python train.py --encoder_arch="quartznet" --model="contrastive audio-text model" --dataset="drum patterns on synthesised drum kits" --train_examples=26041 --noise_aug=0.01 --n_mels=64 --hop_length=160 --input="mfcc" --spec_augment=false --win_length=512 --tokenizer="char" --vocab_size=41 --loss="softmax" --embed_dim=256 --encoder_norm="batchnorm" --encoder_activation="prelu" --encoder_depths=[4, 4, 4, 4] --encoder_kernel_size=9 --encoder_stem="single" --encoder_widths=[96, 144, 208, 320] --text_encoder_causal=true --text_encoder_width=128 --text_encoder_layers=7 --text_encoder_norm="layernorm" --text_encoder_norm_position="pre" --text_encoder_activation="gelu" --text_encoder_mlp_ratio=4 --text_encoder_head_dim=32 --text_encoder_fused_qkv=false --text_encoder_bias="all" --text_encoder_qk_norm=false --text_encoder_layer_scale_init=0.1 --text_encoder_parallel_block=false --text_encoder_inner_norm=false --text_encoder_drop_path=0.1 --text_encoder_positions="sincos" --init="lecun_normal" --residual_init="none" --optimizer="adamw" --learning_rate=0.0026 --beta1=0.8 --beta2=0.95 --eps=1e-10 --max_grad_norm=5.0 --ema_decay=0.99 --max_steps=5300 --batch_size=256 --epochs=52.1 --lr_schedule="linear" --final_lr_fraction=0.05 --warmup_steps=1060 --weight_decay=0.3
Rows from block 10 of the audio encoder of a small contrastive audio-text model, named by matrix and row number. Rows with one number belong to one channel. Each number is 200 + 40 x the weight over its row's rms, rounded and kept within 0 to 999. All counts start at 0.
After each channel's rows are labels from the 100 clips, of 14848, where the channel reaches its highest value: "responds to" is what is common among them. Only what is clearly more common there than usual is listed. The data: drum patterns on synthesised drum kits.
# convs1: first pointwise conv (encoder.blocks.10.convs.1.weight, 208x208x1), inputs 140-207
# convs3: second pointwise conv (encoder.blocks.10.convs.3.weight, 208x208x1, transposed), outputs 140-207

convs1.183,194,197,169,218,142,205,258,219,175,186,170,189,200,209,228,184,257,273,195,191,213,206,182,219,99,221,224,96,256,69,162,218,138,264,249,140,205,230,177,203,118,227,180,174,208,190,228,293,248,154,166,244,202,139,197,184,164,177,209,182,218,195,182,197,230,188,143,242
convs3.183,206,147,151,229,244,174,206,217,149,213,202,206,209,239,182,199,210,185,218,236,204,143,258,279,204,263,236,241,230,190,193,130,200,204,203,208,188,244,177,204,189,90,243,203,233,233,243,230,242,192,124,211,197,231,235,152,250,125,234,176,182,255,178,214,244,298,281,201
responds to: cowbell

convs1.46,262,172,274,225,270,149,187,182,223,186,225,194,242,287,226,231,245,213,237,251,145,226,181,207,262,101,136,210,211,167,224,248,154,136,233,130,193,195,198,271,240,154,209,168,154,203,194,167,216,242,187,219,238,218,258,217,222,150,183,205,214,165,253,240,187,166,211,234
convs3.46,248,111,185,135,235,209,106,200,206,212,186,209,217,223,201,145,207,267,193,312,149,171,242,127,228,143,228,211,228,186,191,189,187,176,222,203,190,173,189,258,179,243,196,194,217,197,217,188,155,249,231,240,251,160,236,145,163,187,129,178,152,220,139,226,144,156,192,168
responds to: cowbell

convs1.18,230,235,260,231,213,166,243,190,175,204,163,222,200,181,136,227,282,157,171,233,112,210,226,155,215,208,267,176,222,218,226,218,160,165,260,243,237,168,298,256,206,202,210,201,213,188,182,187,239,134,149,205,156,198,186,210,189,212,190,223,237,177,221,114,244,133,99,217
convs3.18,242,261,177,252,213,165,226,190,168,176,185,157,240,192,263,230,246,255,175,265,257,183,172,245,285,219,217,173,215,180,297,146,144,185,258,220,222,187,138,217,201,202,255,233,188,249,183,149,270,191,214,252,236,220,188,206,165,179,223,196,237,198,238,174,349,186,238,217
responds to: dembow; reverberation; text has "room"; text has "reverberant"

convs1.23,237,183,219,145,159,100,180,157,206,193,188,165,229,237,199,244,246,211,212,167,180,238,194,214,218,134,127,224,242,132,144,201,248,228,216,171,197,179,302,192,243,228,112,213,222,209,136,218,116,240,222,159,192,136,231,184,190,191,185,178,238,214,216,187,237,234,203,231
convs3.23,104,232,260,221,218,192,240,167,221,182,188,167,145,172,212,185,253,113,191,205,213,236,211,173,213,239,198,213,231,182,198,209,144,104,224,235,227,187,138,136,249,208,236,193,119,214,187,217,182,157,209,249,169,152,254,205,178,249,229,210,171,214,212,209,226,132,246,176
responds to: tempo: 80 to 90 bpm; breakbeat; rock beat

convs1.63,251,179,227,192,267,194,143,195,227,239,235,204,170,209,257,114,259,201,196,264,216,254,219,305,233,265,214,134,182,197,182,202,174,214,194,211,181,282,243,218,200,193,188,168,209,185,220,204,209,218,204,274,118,178,221,191,215,237,210,133,143,107,146,239,189,233,178,187
convs3.63,203,175,234,194,213,242,160,167,173,251,181,216,167,202,182,232,174,162,195,166,194,212,171,165,128,153,171,206,169,287,233,195,120,250,236,179,235,108,188,234,149,275,153,164,150,287,201,266,230,261,217,233,186,179,207,203,223,166,213,204,152,173,202,267,185,149,188,179
responds to: cowbell; tempo: 80 to 90 bpm

convs1.196,275,230,174,240,214,141,267,206,242,184,225,202,179,222,141,184,231,258,205,124,235,183,153,189,223,177,198,254,182,219,173,270,213,209,207,238,199,187,253,144,218,217,153,186,206,204,233,198,193,148,304,191,157,212,165,269,215,149,183,296,176,228,146,264,176,197,198,194
convs3.196,171,114,180,221,233,199,246,194,178,197,197,178,155,255,183,158,136,229,212,248,133,179,220,211,194,167,130,269,175,231,121,181,240,256,103,141,209,189,164,184,134,196,187,224,214,228,146,166,147,202,215,163,229,208,150,198,166,198,189,213,238,200,156,128,191,189,173,232
responds to: tempo: 80 to 90 bpm; breakbeat; dembow

convs1.30,229,254,237,287,278,121,236,155,135,244,202,189,174,226,215,237,284,160,185,202,214,194,236,174,238,151,229,190,166,313,109,206,128,243,193,193,204,151,201,161,198,164,195,203,199,145,222,245,203,151,198,173,189,128,215,184,266,90,243,166,157,201,201,180,172,249,240,219
convs3.30,157,155,215,246,241,193,174,214,127,180,241,125,138,154,133,182,184,205,223,194,209,215,189,144,251,174,205,286,252,268,169,202,117,186,248,181,205,214,167,206,222,184,209,225,222,212,211,228,158,208,188,217,189,138,209,211,124,129,205,211,151,195,186,202,204,190,198,217
responds to: dembow; tempo: 140 to 150 bpm

convs1.39,233,174,214,134,194,204,193,260,216,251,244,214,229,155,272,180,196,258,262,202,223,240,150,229,232,203,161,245,137,159,179,169,246,208,237,178,226,261,214,235,147,203,197,247,249,209,108,194,164,205,261,189,176,246,178,208,227,239,208,264,174,234,183,201,187,199,163,174
convs3.39,189,170,206,221,219,249,168,206,177,188,187,147,200,188,195,215,185,272,190,237,212,136,207,200,144,157,209,197,206,239,152,253,156,151,201,197,233,210,248,195,202,130,221,189,245,141,207,248,200,228,258,197,204,187,183,217,186,222,226,186,229,199,164,160,231,218,196,180
responds to: tempo: 80 to 90 bpm; breakbeat; dembow

convs1.88,162,170,165,178,208,242,216,313,253,233,193,125,194,217,260,119,171,259,252,213,239,223,207,289,262,158,189,153,153,195,175,224,178,278,179,209,145,152,257,254,252,260,167,135,156,212,269,200,180,182,227,219,172,215,205,216,270,161,209,191,150,177,193,264,181,163,112,247
convs3.88,243,233,209,179,194,164,186,129,203,210,226,200,123,173,192,172,191,251,226,172,172,228,195,199,116,181,232,202,200,87,138,195,243,233,91,202,169,261,152,268,202,201,205,247,180,168,131,208,160,204,177,240,241,205,172,184,191,106,152,251,243,191,211,102,190,226,159,199
responds to: tempo: 70 to 80 bpm; breakbeat; tempo: 80 to 90 bpm

convs1.28,272,254,195,152,182,132,229,190,217,212,221,175,151,146,212,197,262,138,160,257,193,213,224,138,255,181,219,239,211,255,193,192,220,215,104,219,244,212,207,185,207,186,84,175,202,213,192,206,256,202,190,268,183,179,184,212,230,262,195,171,168,53,171,229,182,196,202,211
convs3.28,151,236,178,206,236,119,209,237,207,200,203,164,196,191,251,266,179,247,153,220,206,176,255,238,200,270,272,218,230,219,253,294,274,161,155,234,210,267,172,210,276,156,232,158,188,180,214,141,195,166,157,245,218,175,197,185,190,195,173,312,220,221,156,135,236,143,206,113
responds to: tempo: 100 to 110 bpm; four on the floor; tempo: 110 to 120 bpm; pattern: one drop

convs1.163,181,213,174,199,225,197,188,148,267,195,210,159,152,231,158,198,238,158,233,194,144,261,282,242,215,166,186,182,131,273,163,215,221,156,197,270,149,126,222,180,252,207,188,149,138,232,241,138,184,263,258,190,181,182,188,222,242,236,192,247,195,236,187,175,155,133,266,203
convs3.163,233,138,209,129,152,224,198,157,197,146,185,158,206,253,160,156,170,247,177,234,196,164,186,322,216,220,140,183,228,191,228,219,212,209,189,206,196,241,197,170,234,173,263,170,252,177,181,137,302,190,225,273,203,261,126,176,169,176,231,224,182,214,124,136,195,174,239,253
responds to: closed hi-hat; clap; tempo: 70 to 80 bpm

convs1.25,252,209,156,173,167,239,232,241,183,156,211,224,209,222,233,129,258,170,183,193,156,227,207,179,246,185,263,153,188,263,243,184,249,186,241,141,227,217,218,182,204,265,253,209,176,160,179,149,237,143,197,232,243,206,180,165,144,274,148,198,170,196,227,159,150,176,239,134
convs3.25,211,270,252,154,179,205,171,252,271,235,212,252,155,260,171,162,226,222,260,155,207,228,157,206,180,181,221,214,193,215,138,165,255,183,139,149,230,164,265,253,146,255,218,263,191,149,141,286,215,232,235,223,182,216,156,193,192,199,221,193,226,250,197,221,204,275,171,275
responds to: tempo: 100 to 110 bpm; march

convs1.124,191,197,240,120,199,256,180,172,153,194,195,223,95,210,198,229,172,170,189,164,165,235,147,240,131,229,188,243,227,178,220,161,243,206,162,190,250,264,128,220,135,220,206,185,246,245,166,152,239,192,111,223,217,142,215,264,222,236,194,243,194,214,159,139,157,199,232,127
convs3.124,180,258,193,175,167,284,238,211,188,250,238,224,248,126,194,254,102,187,154,226,214,204,209,167,219,138,239,197,188,122,207,184,244,175,187,217,246,189,178,229,211,248,205,239,231,177,161,228,227,145,197,304,257,133,223,215,182,145,125,215,268,170,171,119,220,208,214,159
responds to: rock beat; tempo: 140 to 150 bpm

convs1.50,190,148,224,241,101,238,208,210,301,211,117,244,220,248,227,191,158,161,146,197,180,198,255,263,163,212,279,125,222,218,176,216,249,190,214,104,196,244,237,241,227,192,177,240,176,203,239,243,158,211,213,231,221,173,194,182,134,199,188,207,185,201,232,190,177,220,150,233
convs3.50,234,175,207,203,138,230,149,231,276,297,222,231,111,182,174,215,250,225,217,136,176,223,177,130,141,168,210,189,216,189,230,201,247,207,169,121,220,136,262,223,206,204,162,231,179,115,181,197,213,341,183,195,237,212,167,237,147,224,186,232,175,265,201,188,188,240,179,201
responds to: four on the floor; dembow

convs1.19,190,166,200,215,141,213,165,192,207,234,262,148,195,229,141,153,197,165,232,173,195,193,251,250,185,212,199,138,208,235,190,167,225,225,229,196,169,228,219,220,221,240,209,238,184,203,137,204,265,151,216,194,217,193,213,200,214,228,198,197,151,285,234,179,241,184,248,149
convs3.19,166,172,196,213,181,239,233,168,143,213,208,158,216,180,118,184,134,179,154,204,197,229,221,173,247,249,260,245,185,231,51,106,220,175,257,157,197,199,175,172,190,211,226,154,200,278,174,177,217,203,138,144,160,127,168,200,179,209,195,138,207,213,147,192,160,256,313,197
responds to: cowbell; tempo: 70 to 80 bpm

convs1.22,203,221,161,178,220,175,226,208,173,256,258,241,168,184,203,233,161,179,213,166,173,150,211,177,178,208,196,216,141,226,238,209,201,228,211,204,212,253,105,193,213,224,242,233,161,108,205,210,269,133,153,192,224,146,191,252,166,190,299,214,203,225,233,225,200,210,162,116
convs3.22,224,222,103,194,186,196,201,206,224,345,181,169,212,118,260,190,199,192,200,195,177,166,298,187,193,206,215,200,203,164,222,168,259,187,150,191,159,191,234,201,198,191,187,210,290,221,227,187,198,245,196,180,232,252,136,272,138,220,282,191,204,200,162,178,187,221,158,201
responds to: rimshot; shuffle

convs1.95,137,225,257,301,150,194,252,157,234,258,207,200,164,230,223,226,194,186,180,213,243,271,199,219,185,188,272,165,260,284,226,252,212,192,225,230,268,202,222,218,216,226,198,187,182,238,211,228,186,214,261,200,211,211,151,189,212,133,171,198,242,202,176,156,226,191,189,280
convs3.95,225,186,217,207,155,223,208,241,253,196,183,232,262,202,184,222,203,83,184,225,199,257,218,183,182,235,237,221,227,170,246,222,209,212,260,221,232,142,172,286,242,206,249,217,162,278,192,271,186,165,184,147,187,143,185,255,192,246,202,240,233,103,164,237,253,209,198,216
responds to: tempo: 80 to 90 bpm; tempo: 70 to 80 bpm

convs1.154,230,173,203,145,223,205,218,183,87,166,203,201,244,169,206,206,286,291,229,210,147,195,169,252,232,287,170,208,154,197,211,175,162,203,184,226,183,145,163,156,177,177,178,155,244,195,165,205,276,145,207,206,201,263,203,231,195,242,226,232,195,277,228,181,169,84,197,178
convs3.154,148,115,191,137,204,202,251,170,154,123,139,271,166,188,243,145,135,195,196,174,218,159,232,167,220,153,183,187,179,140,200,233,175,188,258,207,128,253,201,149,211,213,155,214,165,242,223,180,217,155,247,190,242,171,166,215,166,243,162,193,195,190,228,114,250,251,198,178
responds to: four on the floor; tempo: 130 to 140 bpm; tempo: 140 to 150 bpm

convs1.105,216,202,195,253,208,201,204,218,194,202,132,212,172,233,167,190,211,192,254,230,164,198,176,160,203,164,166,144,147,187,277,222,142,184,218,108,237,219,252,235,216,121,285,154,205,244,205,223,219,184,173,177,180,209,268,200,205,126,208,178,155,186,265,237,150,206,193,170
convs3.105,123,220,206,239,231,154,239,203,188,162,163,224,216,261,202,259,235,167,237,163,247,227,131,234,211,250,195,212,133,202,215,169,161,190,220,299,205,225,157,177,219,240,165,169,190,230,225,177,186,268,198,229,224,187,236,212,216,158,224,242,217,230,232,155,229,212,206,218
responds to: rimshot; reverberation; text has "reverberant"; low tom

convs1.15,81,202,186,116,212,187,186,210,222,205,228,198,168,155,154,170,247,232,254,185,211,184,253,237,205,167,211,178,238,169,223,207,152,202,191,272,187,188,123,239,241,175,186,182,133,225,190,211,278,264,210,244,196,270,241,149,240,262,182,200,217,216,124,277,162,79,204,112
convs3.15,174,169,184,159,212,188,210,189,203,236,161,196,127,203,159,131,239,235,229,125,225,218,190,160,254,137,168,184,220,221,164,205,163,205,219,172,143,216,164,139,127,206,204,188,138,165,169,180,275,208,206,222,265,279,163,192,197,253,252,172,147,274,216,85,180,243,222,250
responds to: one drop; tempo: 130 to 140 bpm; cowbell

convs1.174,207,273,157,242,227,202,187,210,183,246,188,215,175,172,122,202,235,198,152,231,217,217,190,216,212,206,300,235,170,280,123,228,176,236,191,263,210,173,194,138,242,216,194,159,160,250,243,180,231,200,194,142,181,173,207,247,132,140,196,153,211,237,223,135,176,195,264,225
convs3.174,205,228,241,217,142,227,149,229,271,185,183,203,218,198,168,256,232,128,222,205,241,264,163,164,199,184,230,213,216,186,184,154,173,196,232,126,262,178,249,278,206,240,244,147,237,253,270,216,199,156,196,111,191,163,200,257,236,210,261,223,174,140,248,237,157,224,196,159
responds to: tempo: 70 to 80 bpm; closed hi-hat

convs1.106,195,224,164,251,212,168,264,186,143,223,157,168,265,152,225,197,171,252,247,173,129,217,150,259,145,242,170,200,208,164,149,163,189,207,199,182,282,208,136,232,197,212,217,219,156,249,206,120,280,154,224,148,224,268,232,241,176,134,228,189,176,174,190,175,207,148,123,183
convs3.106,144,159,178,138,255,179,253,195,156,211,165,225,121,203,213,238,178,177,176,217,199,149,237,235,247,205,234,242,172,158,161,188,171,148,197,253,190,220,208,143,224,192,148,209,204,220,199,213,167,179,188,315,252,225,221,170,201,174,175,285,217,153,253,212,201,287,158,263
responds to: tempo: 70 to 80 bpm

convs1.24,213,217,201,118,188,204,131,164,205,224,182,145,195,210,126,216,270,249,195,228,209,216,183,234,187,178,179,126,210,211,153,197,168,270,231,195,190,93,215,138,227,147,211,159,174,206,236,231,168,107,190,218,213,174,193,189,252,234,184,162,171,203,250,203,177,176,165,159
convs3.24,217,211,218,188,206,182,226,226,189,216,194,240,193,113,193,186,142,163,178,183,175,224,196,195,219,216,149,219,185,183,206,241,173,208,156,202,144,195,192,200,239,183,217,242,173,181,199,241,244,144,189,253,181,153,216,118,155,234,184,168,162,184,216,201,168,226,208,201
responds to: rimshot; one drop

convs1.89,135,190,174,176,220,210,76,112,134,276,214,170,153,171,216,187,253,250,178,230,180,295,146,217,241,134,165,111,174,198,163,211,185,183,206,201,278,218,145,179,175,240,235,125,198,261,219,255,175,221,211,228,195,204,221,263,202,160,202,207,209,159,137,252,161,235,165,173
convs3.89,156,228,156,205,132,216,249,180,236,180,221,153,225,218,108,192,236,204,218,140,211,122,256,237,250,169,204,206,251,170,142,224,238,256,264,56,198,152,241,169,249,165,180,207,165,174,168,207,150,242,186,244,213,215,227,230,200,180,287,199,249,195,192,132,151,288,231,194
responds to: reverberation; text has "reverberant"; text has "room"; clap

convs1.47,232,149,244,295,210,183,166,184,231,211,168,212,132,169,188,204,152,207,249,221,244,226,169,188,253,197,217,156,126,274,264,179,198,195,227,193,130,159,287,268,183,129,242,209,223,187,208,268,212,166,250,168,191,221,146,243,210,131,207,192,166,231,227,210,183,229,268,244
convs3.47,168,200,261,213,269,164,196,201,258,176,117,223,223,267,252,203,226,224,275,270,218,200,85,242,214,228,127,212,156,190,231,189,151,261,250,250,177,261,184,193,198,121,234,191,211,209,211,163,123,224,255,178,281,199,188,159,258,211,204,207,275,186,240,209,172,204,138,220
responds to: dembow; rimshot

convs1.12,228,205,248,181,200,191,196,184,184,204,204,208,195,245,216,240,229,88,192,260,213,214,207,166,259,177,267,260,195,249,232,291,197,138,170,240,152,192,248,196,237,232,172,172,257,162,208,209,256,207,191,150,211,149,206,216,230,178,199,178,153,189,204,153,191,128,170,186
convs3.12,186,164,196,160,182,223,266,155,122,207,241,197,200,185,162,180,196,236,148,246,230,238,204,182,197,158,177,181,192,250,86,211,248,158,157,125,166,192,154,181,155,206,175,253,204,204,208,226,183,158,140,133,129,194,129,188,200,191,178,199,152,170,123,212,225,194,190,183
responds to: reverberation; text has "room"; text has "reverberant"; shuffle

convs1.38,165,175,227,186,289,223,138,230,122,148,235,230,134,227,175,215,200,205,188,216,213,183,199,144,264,174,229,230,175,159,235,215,176,150,265,194,213,222,203,284,156,229,293,147,154,174,205,175,180,261,199,129,143,237,185,239,156,252,187,211,243,163,164,215,122,216,235,221
convs3.38,167,214,187,180,223,236,195,223,262,184,211,252,200,255,183,130,164,272,232,232,224,188,126,138,142,119,130,187,192,255,154,208,196,193,124,213,221,192,199,258,203,214,205,205,212,142,186,196,130,175,245,163,244,225,201,193,196,271,186,163,205,121,302,187,144,144,157,140
responds to: tempo: 70 to 80 bpm; cowbell; dembow

convs1.167,184,212,220,214,200,186,197,179,273,189,248,214,231,254,96,222,210,233,192,194,220,233,259,264,172,149,262,176,202,219,239,144,142,154,219,210,87,186,277,195,234,204,175,232,177,218,183,249,156,209,248,172,158,164,150,237,250,227,241,231,248,261,245,162,189,105,238,271
convs3.167,181,235,197,202,175,175,150,187,207,196,232,242,232,248,208,194,297,162,265,186,184,216,211,172,113,145,203,195,140,219,188,159,201,241,233,142,156,123,228,214,193,257,167,253,184,241,223,251,197,259,251,148,185,228,300,180,170,218,264,184,209,271,200,319,223,248,238,147
responds to: tempo: 70 to 80 bpm; shuffle; tempo: 80 to 90 bpm

convs1.149,292,170,203,178,203,240,218,209,169,150,229,164,153,184,155,208,198,258,211,215,206,189,172,175,192,181,186,192,162,138,232,211,185,199,203,263,199,246,180,241,161,171,86,204,260,145,256,204,236,173,212,288,212,158,210,231,164,261,267,199,142,188,185,214,189,200,180,168
convs3.149,180,259,208,138,145,258,172,205,266,193,219,196,179,232,188,178,186,237,215,202,233,285,229,179,163,179,234,221,214,302,109,167,233,206,120,270,232,158,220,190,184,263,149,211,164,195,154,219,198,149,295,251,155,221,142,157,169,226,193,198,148,278,274,241,165,205,183,227
responds to: rock beat; tempo: 110 to 120 bpm; tempo: 120 to 130 bpm

convs1.130,105,248,137,241,197,160,216,182,126,226,235,121,183,224,228,127,255,229,228,274,201,153,125,153,282,219,251,162,212,215,180,192,132,185,218,179,250,209,245,219,173,181,244,222,130,205,241,235,143,236,159,173,218,216,236,181,150,131,219,116,145,141,213,234,211,217,197,232
convs3.130,249,186,162,214,246,101,212,214,186,254,195,160,258,168,284,235,170,226,166,207,203,222,278,182,197,272,310,249,216,206,214,202,221,239,240,210,210,230,265,239,291,169,183,163,269,233,225,206,152,199,161,219,186,180,250,172,142,202,132,223,190,148,196,187,227,246,287,219
responds to: rimshot; shuffle; waltz; tempo: 130 to 140 bpm

convs1.125,166,176,248,295,108,132,158,175,161,199,205,253,172,242,210,183,195,175,172,234,170,240,281,165,273,137,292,183,141,254,180,195,263,179,131,199,251,148,209,144,169,123,263,179,217,203,215,212,112,190,277,184,154,264,193,152,201,152,224,277,157,220,197,196,215,234,254,217
convs3.125,195,202,192,180,279,216,190,205,198,226,211,147,159,273,189,147,259,259,266,232,261,170,204,239,217,143,217,172,234,240,190,188,216,184,253,189,105,183,215,272,147,171,206,211,229,176,169,162,172,177,264,186,243,226,225,227,160,166,209,209,239,280,186,262,120,188,198,176
responds to: tempo: 70 to 80 bpm

convs1.119,175,162,170,204,256,191,87,159,176,142,214,227,227,200,228,194,181,186,242,228,180,249,181,189,233,167,236,149,105,246,177,200,240,211,163,268,179,212,177,196,172,124,219,229,209,145,177,156,176,235,237,233,183,271,247,196,174,259,164,204,214,202,223,156,188,274,161,137
convs3.119,258,233,251,187,196,111,246,194,150,148,119,202,212,160,207,196,232,182,145,164,183,221,216,219,198,180,169,225,158,236,229,167,171,203,116,163,143,233,151,204,234,111,130,170,252,265,138,172,233,139,208,125,129,176,185,194,275,212,195,202,196,162,195,174,216,180,176,252
responds to: cowbell; high tom

convs1.43,203,243,198,160,242,129,233,208,242,211,161,191,204,227,307,154,181,223,231,181,245,231,222,231,308,165,200,232,133,178,183,250,248,233,122,192,205,230,272,188,208,234,211,203,194,193,168,174,140,203,286,195,189,213,182,246,198,197,230,195,209,189,214,288,211,137,167,194
convs3.43,227,218,191,177,184,181,218,204,210,226,188,115,170,154,286,199,152,232,136,204,139,200,229,228,146,248,188,275,181,103,251,252,271,199,176,206,191,281,198,203,218,193,217,151,187,193,248,197,175,198,186,288,214,188,214,167,74,153,128,208,199,225,194,118,163,222,186,143
responds to: rock beat; bossa nova

convs1.35,170,178,169,249,161,196,232,179,247,217,237,279,136,240,177,171,223,176,183,138,197,153,224,191,184,154,200,218,160,196,210,189,221,156,182,182,157,141,197,210,224,180,199,267,231,157,204,77,194,201,194,259,180,259,205,173,244,269,144,230,206,268,157,218,228,124,129,149
convs3.35,225,180,281,217,191,168,270,141,98,174,239,240,174,163,113,169,198,210,216,234,224,257,129,206,259,179,191,191,220,223,225,199,162,185,233,222,169,239,92,218,153,184,213,184,228,269,282,222,235,128,155,154,102,132,245,273,202,264,195,221,156,207,104,182,230,206,213,221
responds to: one drop; tempo: 130 to 140 bpm

convs1.87,152,158,210,211,167,241,180,218,159,186,192,225,257,223,160,222,177,177,191,124,186,227,230,166,132,186,160,217,316,193,153,184,207,163,211,172,125,213,164,159,195,259,197,212,215,191,216,212,151,214,168,219,219,201,216,293,221,203,212,192,206,327,157,138,98,191,222,223
convs3.87,215,240,160,188,134,166,165,171,190,221,254,205,200,244,156,242,237,144,157,221,244,212,223,215,163,206,191,183,153,208,164,171,187,191,196,181,187,131,265,194,129,286,143,219,252,187,178,236,244,259,186,146,262,186,257,277,187,149,273,225,219,230,135,173,201,276,267,153
responds to: rimshot; crash cymbal; four on the floor

convs1.74,189,242,232,221,203,183,159,177,246,242,176,150,242,215,232,183,236,213,175,186,233,219,239,235,166,195,137,140,252,195,120,187,163,178,253,225,220,275,184,191,240,126,200,221,248,209,163,224,196,200,222,218,250,202,205,197,212,107,215,217,153,207,225,201,188,132,160,214
convs3.74,215,215,198,195,176,194,236,136,261,193,206,141,231,175,220,256,221,187,98,203,181,195,202,262,219,237,198,178,263,200,169,222,140,191,248,156,208,273,140,107,174,224,195,203,159,269,210,165,182,167,211,176,208,176,239,144,191,325,204,186,208,125,152,153,154,164,246,233
responds to: closed hi-hat; shuffle; dembow

convs1.57,207,129,205,202,231,201,187,228,218,187,128,167,187,218,164,169,165,133,165,187,218,130,269,227,176,279,222,138,176,219,172,216,191,225,237,238,220,285,181,178,216,235,191,267,158,176,157,186,247,195,198,231,177,193,218,178,189,201,218,175,148,191,202,160,253,209,211,113
convs3.57,329,131,189,175,146,212,144,215,221,203,141,192,153,185,190,132,220,239,215,177,220,193,186,263,116,133,193,218,175,217,245,212,212,227,218,164,131,177,184,243,180,122,129,220,194,242,147,163,214,241,222,184,194,290,188,163,156,237,221,185,229,230,216,230,206,314,213,138
responds to: one drop; tempo: 120 to 130 bpm; pattern: random hits

convs1.202,207,226,168,164,166,183,136,248,179,175,162,139,139,195,205,192,238,131,157,205,248,244,201,200,195,281,223,200,232,228,200,236,210,274,218,139,243,220,230,171,254,204,296,192,164,229,193,219,190,188,175,188,228,185,279,162,246,249,201,145,184,98,205,240,234,227,143,184
convs3.202,210,150,203,203,169,273,209,212,240,168,244,199,136,220,178,148,282,181,265,173,160,251,159,131,215,199,245,186,162,230,222,181,205,202,266,102,235,106,219,162,149,187,161,186,161,191,205,264,235,254,212,166,172,231,197,292,169,225,242,215,166,228,228,213,201,251,209,241
responds to: four on the floor; tempo: 100 to 110 bpm; tempo: 110 to 120 bpm

convs1.54,203,230,281,151,189,259,195,212,271,168,193,190,183,197,121,209,166,172,202,125,200,214,140,251,170,219,195,259,244,166,256,225,265,138,177,259,183,217,188,197,250,292,156,236,175,205,178,145,165,262,230,212,171,210,166,196,200,234,166,149,265,249,172,258,215,226,263,161
convs3.54,195,200,277,185,166,195,222,134,175,221,190,170,207,228,218,225,209,197,200,245,183,267,197,189,242,149,170,218,260,277,282,248,257,210,91,205,122,226,163,229,226,198,197,181,208,224,206,175,231,101,170,238,233,227,99,179,203,250,130,198,146,77,137,150,180,192,131,197
responds to: tempo: 70 to 80 bpm; rock beat

convs1.7,216,205,263,200,222,179,127,232,145,194,141,232,224,209,212,225,247,208,234,210,233,223,200,252,242,144,233,223,170,272,205,225,130,195,179,142,153,150,191,227,168,179,167,211,224,129,217,252,237,196,173,186,160,177,174,182,250,86,238,233,154,175,201,200,211,164,213,194
convs3.7,167,179,226,144,175,216,191,191,136,211,196,216,199,201,214,137,164,204,156,211,200,226,253,167,190,188,283,154,240,257,166,219,185,211,178,213,179,141,194,218,188,194,184,233,171,192,220,183,199,211,155,197,158,184,121,190,156,206,220,164,139,127,164,206,191,210,221,212
responds to: cowbell; rimshot; breakbeat; muffled (low-pass)

convs1.26,200,164,176,237,236,142,173,190,206,192,203,200,268,198,186,232,182,200,251,219,162,255,190,155,219,268,211,194,122,194,232,224,161,184,208,143,230,252,242,251,175,189,226,179,192,217,225,260,167,151,183,210,272,273,195,180,129,211,216,261,196,174,302,273,164,254,135,154
convs3.26,203,211,180,217,132,199,173,204,174,224,218,107,217,173,213,323,140,199,161,140,230,248,223,169,217,181,233,125,216,204,187,205,184,140,180,203,174,202,184,163,191,235,101,227,170,182,291,134,158,195,168,230,188,117,181,242,184,225,108,230,213,188,208,218,183,184,152,163
responds to: rimshot; cowbell; tempo: 90 to 100 bpm; rock beat

convs1.138,214,206,216,248,216,169,262,186,229,183,205,161,148,219,226,133,179,191,299,161,190,207,254,288,250,176,188,130,133,220,214,160,209,159,190,238,189,187,231,154,225,193,253,180,214,280,189,231,197,191,285,167,123,222,158,200,255,195,183,266,183,174,229,171,138,135,170,196
convs3.138,217,179,240,112,295,172,215,177,220,177,200,262,227,267,178,186,247,250,251,303,200,224,159,226,213,198,202,278,122,210,241,233,181,194,194,290,237,218,179,256,232,137,213,200,237,314,198,188,225,202,283,170,221,274,222,223,224,131,252,192,191,210,180,155,187,211,278,218
responds to: cowbell; muffled (low-pass); dembow